config = dict(
    model='multi-label audio tagger',
    train_examples=78125,
    noise_aug=0.002,
    n_mels=40,
    hop_length=160,
    spec_augment=False,
    norm='batchnorm',
    depths=[3, 6, 6],
    kernel_size=11,
    num_labels=32,
    beta2=0.999,
    magnitude_pruning=0.3,
    lr_schedule='cosine',
    warmup_steps=320,
)
Rows from block 3 of a small multi-label audio tagger, named by matrix and row number. Rows with one number belong to one channel. Each number is 128 + 32 x the weight over its row's rms, rounded and kept within 0 to 255. All counts start at 0. Numbers have three digits each.
After each channel's rows are labels from the 100 clips, of 14848, where the channel reaches its highest value: "loudest band" is the band of the loudest frequency at the time of the peak. Only what is clearly more common there than usual is listed. The data: struck, bounced, scraped and rolled objects made by modal synthesis.
# convs0: first width-11 conv, stride 2 (model.blocks.3.convs.0.weight, 96x96x11, each kernel summed), inputs 0-95
# convs1: second width-11 conv (model.blocks.3.convs.1.weight, 96x96x11, transposed, each kernel summed), outputs 0-95

convs0.86:053127083076192085136135156113169136126130112205126156125125086075096092151158129135116180104152139096126174060096113153149136164151130037068149118079120166120092093119111142158154147163156107123186136159131108070118144130131115131113096168116159105115171127145131134104109164086130155069
convs1.86:110154171129098104119108120145200091137114155112107100077136142121113189078090121147117131157142099119128091118088041119116139095091139118128113100099185111162159083128066179106153077182143130112147108123116125125139143140054100142086128129144084159134117057071115129231121091103125132125
loudest band: 2000 to 4000 Hz

convs0.19:144106077152112063141140126111110142101124023123044140125126157079071142157129121127125143129131041114134067172105143141146151138159103147075121104190132069128122103160147133129108137098120066141125136151160161052109161045120137168142146135155109139125109134143101138125118128091125093170
convs1.19:154097181125126107156127159109123135094121165066132133168089123125094178140135112093134139159125083120114137047127029136166121141090142186201134148140133132072145106131134162140142108105136113115186145158146089127102139121158094035187148137144174161076148111156054098135124115113133132141
loudest band: 250 to 500 Hz

convs0.11:113147098097101110146141146154139000110111041129118109166121146129121156136183147141115158197149110109122115128145134128137148140160106122105129091135127128138069126157106127161152139101068109180234163123133097121098108119128139127138048134117119132071155103099104120125155128067111089150
convs1.11:098126083128129163137140092109018133145100112155157140074126121124127094109083118118151128140143054128114073130196169119163145104068071084141156134119095163142136090170076146108164089103136139109060148194145120109122136119132112201118145123075154139079158076130125148144120142104084121118
loudest band: 500 to 1000 Hz

convs0.83:094081113137148089137188116165115172132147092129118125128084198125171091117105119129123145147139131109125067187142092138119094105135189092119135162070170085106154143088085142158132146116119140199068116128140137161125136083140172135133146104102008085128124157114125145146156146119144053134
convs1.83:142096140173083043071123171128149054091127133137094132152105138123142169096146108124101182131130185103140035151108091129162174066147138098103122130115117182132155110053122137126147131129137108155127110136123120116080131146107106094172131130160136133061138045085105067148116141098140127131
loudest band: 1000 to 2000 Hz

convs0.0:081117052124128033115145115151129138152137083133171169129025118069132157127083146164110136150147105135168130117116207125101144129132120131101142164125170130128135146096082052149132172145089128165128103147150129116128157116060142130138058159139129127132113123092128140186141086066124106144
convs1.0:116120160181101129141124140149131121121161154092047128125188105153138132122090174138113101117121143057145153202120143137165138142117164122130130160132140204118164132025135096138140113167146130119074125160115126168123123198123115172136120127132159187028158105171120099172162108118124133150
loudest band: 2000 to 4000 Hz; 1000 to 2000 Hz

convs0.31:129176178062106153131132156151126160093127161144122125134131055112097121138086115094064204096176138085124117072145097118091133173072132121160078146056150160149103129126088086163123170136127100126126128105161121081110120173158162122108126133025129173122133101070154134113135130101129141109
convs1.31:123119105148160113132150181172159132107113122029165085143170177151079161119131063143121105131135139167085169100144166147131123122131137075164110126106104158078157141098138074132124143157179087160164128142080128125144099113121138113130129163150152192090108113170098039056090177124148143124
loudest band: 500 to 1000 Hz

convs0.3:083131164110141125136126106158173123189146130127165112113063129106146101072124121084104159114144136137155131132130030142115106129152107123079125098029235106096167144135140095174135158144117131124193170146086162154106126127124124119117065120083128125063167131080128112140099134132126105101
convs1.3:161150091093090098161119107120109162169181140143120167155162122166174128108066096106135142165128173134048174135076133139152091135146168122098133127124115145071125104142114129141137136124178137058162074080199136064144152156129189125062111148083125116106116136085070142121132172167144117149
loudest band: 1000 to 2000 Hz; 2000 to 4000 Hz

convs0.49:087127129028156136125096138075107167134159132120103168111176154169101143145160144141135156110083129158145135073114163121182150144146133147062167133067156121131105145141083131172142156177113102158158095149091104195144083191177113127122152147167161142118127124193118104165141142114120131046
convs1.49:123127150103134126176109139124181120136044129135151156144145155192087117100014116118149121143133149136089110125127106161118128082102144123116111094062106086118127122101073171114149124231137104112151090061135112088147132128105073177114104115115113128106087113095132058164121152153103131136
loudest band: 2000 to 4000 Hz; 1000 to 2000 Hz

convs0.81:074127107112082134128078126125111113129112117164068119129105084125131087152105114129135131145129140084087147137133129141094068138129112141131164104127120148010130084137149107045103149093139143163121000125095135093089063147120134122127097120114120130121079113085114116058121148153129129160
convs1.81:157132140154134119116135207032161112142149180112174185067139157137109162112125106163149130091165142174109149147120147133079125104147097184202146127156134095136088138143140135216138136142172120155120153118176154091146122124138147105213132128165148109127190102119125100122147127144146089072
loudest band: 500 to 1000 Hz

convs0.56:183112149057070051140128115108147095162129119140148140116158140166148161125147142103166129137070119132140093131130089159053163088123115122131137161171105071138096143146150133015063079081163098116097166112147164131133134157047089131132150145130132150146096136118142164128084147137138113128
convs1.56:125139138000101143134125149089132139173096125119133099122147133189108137162056099118149124152105133136079173129120144145123127111098125146149117092103114156167125108170119156166100149109093124107125080097128192090109136174064187137116126115171159070095116152106131084147072134156066171115
loudest band: 250 to 500 Hz